From a checkpoint of a small image classifier: width 256, 4.5 epochs.
Rows from block 4, named by matrix and row number. Each number is 500 + 50 x the weight over its row's rms, rounded and kept within 0 to 999. All counts start at 0. Numbers have three digits each. After the name is the row's rms in percent of the matrix's.
# v: attention value (model.blocks.4.attn.v.weight, 128x256), inputs 0-127
v.43 093:470538533545413494435503374436453452467518483502459461472463521467577423513469470438521604506531469522556486463509489466437411476480464462533461455427536459623475525606525585471571514555520501442455548472458431405486561397434425433580462470460575542428456393534524569533499521446510429585508541577514503534542461525510517547520429413416527512453546519559462545534465546411517485569601
v.44 098:567508513560520458442543521551524540527446548418526432476513428446427505542484506496457471447489421533546463463604506445506513429604482542480509530481567436409507417565474460549561500465464515532385522461602521466491545591529426452575489517527518447514494490527499472548509485472516469569556566542462626433477553510516469524600492484490483485526546485500431492557445535524517564540548
v.45 102:524545423445488572525534533563466474478543520442524472537561491496471541537441489549516504449535461511524494532569526596536465457600633494651497428480507443571475527405466586472503468525460539622604449457402451532582560572444466544520515562472541462429520397562477502469540504576489477483514442490467463388524538446573540565527486590368487478492499525477492527614542497524570475457491
v.46 099:528512554492453429560550536541505524448405465522431570521420493474553467550501424530554543536510502532484534454501509465520545487544553475535525500608599458589528498540504513523482518560483491542542579571361553439525448526448538488583464399509497529536464587550547596577508552611441506563492607533559573461482520606456443422513560555469499442509504494473532423490517461377546464421566
v.47 100:439596482537491544558512525465416505406559454476497488507483435559539457424442484457483541397503439409438478453494529586415504475448496533497523406557427530465514539456473602449491568413398477485480450540541558415433529623587529532443585548467412452536538616447484481526498527474492502482565533423533495513578447523577556505502563588516382478461496465449497483476493452513458490541463
v.48 094:480475439608471569457571459570449505483569562521453495513541561516538470435468472522517551587469508490502483519557510548507533509553485432513534506540541501566516444556526545395537576435530496461564467524411547478528535376467450605561423446550511483420450494394473557443438589442429526400617496582571582510452430480516452512458531458440502450549474517572470617496431583517569567566584
v.49 099:455424446390468568450408491503462518513529539497510446528375487470481533599471523528480519501516482410436500517408431473456546425420448584441501465476555518458469449507506556473621497550472597547437524481548467517467466520529479582423470481500510545566469409453528482447537477515454469449571513495493510443508475404497515475426535531450558473542476438541486437460563532498555528455558
v.50 105:464478564500518530396545487483470500533573543473541571479536494475609460540532562560505496434630443467577569502512510513515466522530482422429439506489445431528473544490505448380483513478588541463422461462602545526496526452472528472534530559458534495459520446507365591581445420496457460447461543535458462434494504537507524548546539548534505517535420431413541472461615523547583513572525
v.51 108:488476390419566475572511575426540532536448589635535497509567523421515503481451505429583445489419506477490552465510457488515434473462526525565403529463529532451513437468540493530540533508536564610576576600543521532536564505577517453527484560455568509537424483572533511464492549456566552554543532498546465484418455448420512516459411467469590456510523471494478455601472558499477521505488
v.52 101:579409569488454589476443476544429519575553477481531434593430584574500472581481511500426557482476527427497481486438471453444461615472496434468477549476504473509551467444530533616529638428505526434399422565520600449507376459468528508519481486504528494496501582540582484531411464537514475469484461464526529582453454523587514511482534506558504517474451455529570468478476524483497567506491
v.53 098:574590567471538526491536550536569486463443515418507476540512475444497558565545470567448536476479549503547538483477442579601560453553403527474553562474516542425485518553521529520441483504573531494622459469521399499529467523485453528515462480475565529510576535445421539533458516499574492429528450475476481473458517513410493550547581465423498456471508634545566458429487525430571529465431
v.54 102:540482521509540451528503565540494557554561398488501558580408476588527471487532459483521432510453488497546492474488388568531489615467531467552405449416453502576508596406503568560506402414539391525490503503537443540574476476442462521545439506551437503523568518444515587522554491506552545500569563481536501527436434431430532514535461515487569533602584574455475424533513559444573465514455
v.55 100:497509437461458593500445551454497418486491548403442627422505447457620419503387548481555461458546418503546535458497461484534469459487451455404487565495412476527498460482431467410506468489486541451556493439456522543540583536531499539437441563505415401524651510533561493495447514520601612499419499486479504581493466535475528479474536461543513465423508514563486587374437519503518503497467
v.56 102:457508485448524477472453525527577462494512469549540546381475408586501464497553484488549436466440442495536434514524473556476457555475554495479535536509484547489429516493435533584478464557570488577531363477439414450497552500518521453440524472552477419527548448512523469484467457540590503515488480391480467545414503491557540484381388521611532487483412493524418434548458553553592557416518
v.57 110:463510523569485445630524541432514456520490443619466551568541482425508562524455457548507544447502450517516554506481434484413535469501411524541469507555421517477449557459504564516558570544507530497565502571527460564397502423434532407552488543478540511564475524503521549573531465558555454465449486474591481469404593505490479586569430404445526494480481520520485526413471453526513534486437
v.58 103:509563476599537541524476538556524509470493515495527588542478548492457511454440498553550500476544521609447516502585464493445600583560454558549505422475426533547473477490507481470432507484537449500502446454517471517451423461517536428476436588456439613494494462598493491523398528414528430532502588560524565490559534439453421480452554585455501434544438507480554522495525447518544489509515
v.59 100:495487380443517574416498554443512464584578436431422443482490371442486514480520522412460406450486500492470557460533510402540476481488544503514423486447486464616416493446541571417475617534519479433434557528562519460391427444552528548529432473543547487439505623540479452514569460570505512487464459476474557515530588482551593475585506514462504568531554479486433443564455456533406514558596
v.60 110:516495439456490349464598535518510419440407485485426477614446489528546448556450409552481420520544535416452450584546522411556594474557408559522454483505498455410477485554418534477426486568533570494519495539499541501533512456578483529459489453456600521490461415483472573401496462498601547521466472555483412414532450453507509563521573455445394526488541479588453579504574494544509434512535
v.61 099:553448550539449521487499463545519458514469414485478494414534527452470589492495462555445384464491449544527452483429473531459467491510518461479469581474418406459591462542384517502521545481512435396487549461579386528472497477492563533481526465575496498454458542484556536599543455465422475522433464526527561473586513372598531435474565542425499529423565522434514399442489559481452454489469
v.62 101:595520489493549575500597487455547424487516476569446483427497435555469545554566536574571439453478434471444552536555483540559537561522446478567472497528430465469528493426531445568478548428560410513457478436430437499523568548545506459503458510441491402506589440553412478408458530516574399584583547586582541498453605453545509529528504394590442446496453509494487546556598511464498418557458
v.63 094:402504467473453456502511571563498504493472458402441474510454442478526509429524577472469491508501523519500568466485463458450476515492528475555503521459501459585585449526552443493464525475601483517540494501495552473421531487489537532437524569529536485391438536518601527585590545509465551499526532440599514546572451529535512487405480505559455475470475472499511519449495459523540470414461
v.64 103:610531451603504510508488489511543552458430505549500481444523597502515524616508466526505465429457614473514431434460550565579468472494590544547464457565513432550522474537429507506441506481494575454575535515482387475504467497452532441474441555534478612525367523529482516509554443422504470517442520520524494559406524459461423466429508523433487531517513440517511476609533535414479577514493
v.65 095:581435547525517537491456480532475482513538467549482429570515465536479479425486459430487412407498492509462513507544508463403516471542553475499455546539471492536571573457520496545525542465471509509592521557403514493563501560406467546531504478444520500488509455451514534485567499475495520522486563428513497456549529563452595641494479398557502494563532505510568434617470520472471523437526
v.66 102:472617536531499428463430537546524541509450479485517474529463494418521488505596468424557517461526534503448461441510525476415519569542539444496476410520500463500449620593558538621460462480528481474558417537410428612466462448465556490493469495525502437537524506495591472492491460520520500480538484516455504512538413570461498549556492486583485499460472463522466550605564542496434456449510
v.67 104:560527558457545558468564393663430449503550544576478480582579429397402513486497576577506453503520541531454415465563575574549598524457508521509465487469429455499493537605486480459451449517518509414500558510564589580447506399500551410610546553532398559548472490528479449493486606562549573459508512490494520542582480484551477566519515474545533548582479570445505386403436502495428509433537
v.68 103:442473593431513442523565537452567533533580418478485538440481518418563548454557480495494493513435520551554436537492604513460389573542566552520467594586407519483436523552461535425559440501442399524548591494504399495521538561488568518604479567503503541574563447494456542524492547458505492537490534498545498441508454554550487523545491557536509583445561415450476454540460520669570508546488
v.69 099:464571540630455430465464483429497475466501592522511531501567532489507481588451416502408546443503575511586463546482464515455477552588417545484471491418606463451486527480443500444533457517491520532471495466559569493498532470501482572444466529503486592497571474373572592501562531488557482484523456488509512483545520538462545397495461571491521466465536498503544501549508562408580495478572
v.70 095:488472472568473478540437482490430405562555436455568430574559493468451517415462517541445544486516387586408472460499553573493474458496460599583571443560468465569481417555553539503433473475478487533424563467544481501528609496431527538403490485483593456438474444505541507520543445449433550577493440593525505512488474563584481523485485530428550463491453392447490438482549531582471542511568
v.71 091:435593555504434560597498444505463408583485489498562535515523453523455519547498542489482430527525533468513442488543438420529480589486530453523599507550444542392492477567526539536531473558490500453515557496480483443572558563414454556577556514541478421456576492511499451493582511463496429600505475448454520506598557435594482487457520451518505520469512552446584552537491537547546474437648
v.72 104:530455455531550444479453549544558542570513542515521525418566520562456525507458538564474488478508633540542457524518556513421526525463504523557518478487570515572556562486518450450480482600570479614534497531546611467401475506474428445561408490652521551511477559544498557516456447407482474524471544522477471532498478490359415417414507472555454498507541483454459516591442484455568501517423
v.73 097:513487481565559515453426511523503533484530570504491505508519483584499500573533467522520463551523509541510486521456541473594481540490537476440396528470485562529524504353483481581514392474490486490390448463527485449490512539407503480490403515555588472514554520456554485479484414607520551487548403422569577483483530522513533441565544485523541456564511494559450486421441545538535518531496
v.74 093:515434490500492469510471527373478505420454476622430482463534421572465454508452486494438552471486477400422470499440494568478541510454442495460458533488443490581533480483487445605495520473576426688465566495629408444415487574544442389475468531506564513437523476565514479505449437457471453499451521457565480616494520496481497532516454460489448468531515452547476411498535440508560476517577
v.75 100:500489413459573519472491518508475471478420544535441468536449524465481531599463514510534548384557451532451518477471382391480573473443452452606495529567451424516499556538499502459439524530502516522587522494430468430410504433547546481479439421514489547447457495556519503458413486562425438471519416542562576475457490389572546516503465458469505481458497516514534485518526531545492549441411
v.76 105:503515450478532473456549499521448552496439526436459468588532534487569458498503474530471454517475429421471416549505386502513565565593507451457451491465503545436488514467544485418522475426516451532471504502428462512461608467471505490462558452430417512478426583536455507445360490514528518440515482518507479464457447565433486434620524503581553495487546478550497517567441487465438468475451
v.77 097:460419431405471485425405445440467559478488486550451441488404476447593481582442532462601541483544482572563407407480502395476488480432454518506443454456537553447503499542516522582489475515533575475501513540527541486435555514463592584483544546489446424501529587479557563512611473572535464460466527553460502531538473465503498503508562568483427581470518499551467456524473497476547539494422
v.78 103:462515390568414539457483508553518524497516528430569525579504529515543471393524495539571489481493539492499524458518555559425631491493440439470462516495530538552601451509501566464502587549545504436499515457530498531462480558502447444492473497489518499402374538435531535453583498535573588463531455522507455567488434451455562415546438448524465527488441562502581536458528454501417524452479
v.79 101:569509520557491494519505482535445513466503441457611572438447459475484573588469592479559491408470517492479569493482575473441548493480489550488625519436492496468491571500589467534485446494526585405413468560537426430559555489473583505556467471529493528555430566455472457515544481426470503450472409471478570520427494544549487467432592531445473451449579546503563637566583461558495455439597
v.80 100:433412546510582422509549511475559386509556552481475513556479460443538459562565588482442504551549492555541482562539387547565547485545500501430468406491486525559478503587466412554482550535522565495445532505550584545456528586498490506426479508476547454428535480475549470528582558532581563468466490403512488576456465559483595606495462466510442507453430528509504394450501480522473536513454
v.81 099:519492539393485570603461447533549464430544478557444449543451537452531524553531552482516572531492481515514437519538527540549542452509535459480498448429421428441496504426471431525539505480475520441611490450543540559503508527390448545519542512553474468458383572542562430572500477556556567465527479565538521537413485593537545464496414491490566480411518548484582579584483511518501510545471
v.82 098:465478418552382425529443468454552566490536453546512490449584479515576528468506423486526429533468496520494513417382470463537540465496443522467570542563533466486489529477365521574555492535477555455543450533512522411515491546454424421430396472513549436560444475575487574526438553472490499525468529509508467525555543576564474460444422518446487417461418540441520491537470510497450437530503
v.83 109:455490439481496478402533504549487405494465530506443511466496458458522514458442475481434478450501541506510543474506440489562610408537508492414522490441560518513502421537587502411383423514499432524446540398443481496437517460449635493447530479505422600481429544477532489504492462568483538483473514396491515576431478524386562490529538412420473529495574495445437530601478521447536482471404
v.84 098:559513479418500569430538540491530491547477531548478552482407451464586513427470510511534421581588440464522505447600510602540452506425461511482546469555529480475425433497541463459499541450496430443436504589419526442605492505464498549434436521466593524536543447521543531520578522613503465521450587513561465404486505501517555546485532479525502465426499466482487534483572385651488482514454
v.85 094:533515527461515459592438603414579455516546437508561539567476363423395576543576485524483479509447483474472533533451484500451456480562511549567444459478640478460488480432504446588545497452484522516503483541553528459509429425581566526542475558487514547466587496478567412433488560562593520461526588478509518513468439535388492476512517515541591481531500563436442376529476567569467524475489
v.86 102:484433453483533538511547494626549528478531512501583421443508445469476414496584542575499401566486500451422525462520474585496457512514395530529490466507563520498483538456481409510504450544496485385434535452480555508497525573479484469559507474470554519557472409570518526511484572552517590467597516480407493541537438450566491455475565468534478516535450501460420486433481506467460451481580
v.87 095:462543539471476549508553484543518467559545485457550466505531485463530527553553498413540495507455520551472426561407471499525559552493547482548406541525522442515511527507516380550443505476490439487581527581457444551433529463492491516415454525475414427543480539457522449457573467576611436487508445529554459455517533537465464609540529458635599451513534457400532409568498538552521408511519
v.88 108:553483495543469448536486451540501525513496532572502548511466538456613504407517457532501574529572507444443485553461451600470422441511552479452488492506471418446581573432537481504507492568486527483463530445569658495553487462586518387524538504444415505466545525444484479469513578492572546460546529449521465515457501556477467413581600527500540482503631533490485449488485392449488467459578
v.89 096:496520542490489449538494491579389515449496473503438514458503461493449467532444423465406578519468638538555474441453378501447512567518499503519442616476524476550527545523469575534604429449466558531580642450510415464568505450556523459461558576572531524620442562555540468498539536636571441442516501549551476494558460470492462473451415484470452487520506483459571513543533536507436456404546
v.90 101:456523439453515432457512508487538432458434458526576425539517468505503449539413395573491531384474557500498503515484480528483477553557456475526554470516499504399488511527507503440514547535519638549484494538538470529511528493488597470394554518545484478536515498621517521480448523488566476548517486582518468516458502516488484521529525514436451449503529581586569465473437463520551542557447
v.91 105:471487520510545496566561592403468434504499495502530457540510510467495566547412538501519514443486463429480576537443499511419566499625501524484524539509407385538491520478472481435487607458538559483440459506458389573495563437429449608567559530443546516537457490547423554546553498529458598529455432482515453433493509500462438540554582444549462536477573499472515443573457500497550568418537
v.92 097:582444559505575612422462446484395488465588528476432499519388544471562605461495476539565443494416479496507467543500458487439437469520451511553550445518480500486469398430490538542511479512497568500538485535443519440535463530456451437472535503543486545477572537518423418492547543531519494474502488546482462536445482499415535532512478526520536478501576534421480453504500472543479445507464
v.93 097:484450487481531437511472523460553460600437553479423492573473460463577463466493489453548538486460569496410434459509405495524473564469399430467429456480541554522584392474487429536506501457581439521459471536535471596503415498508516522454577425415506501519524429467517584461473563418554497456572418477602472498478471474592550532461500479524562496517492472513555516500534493386581577476499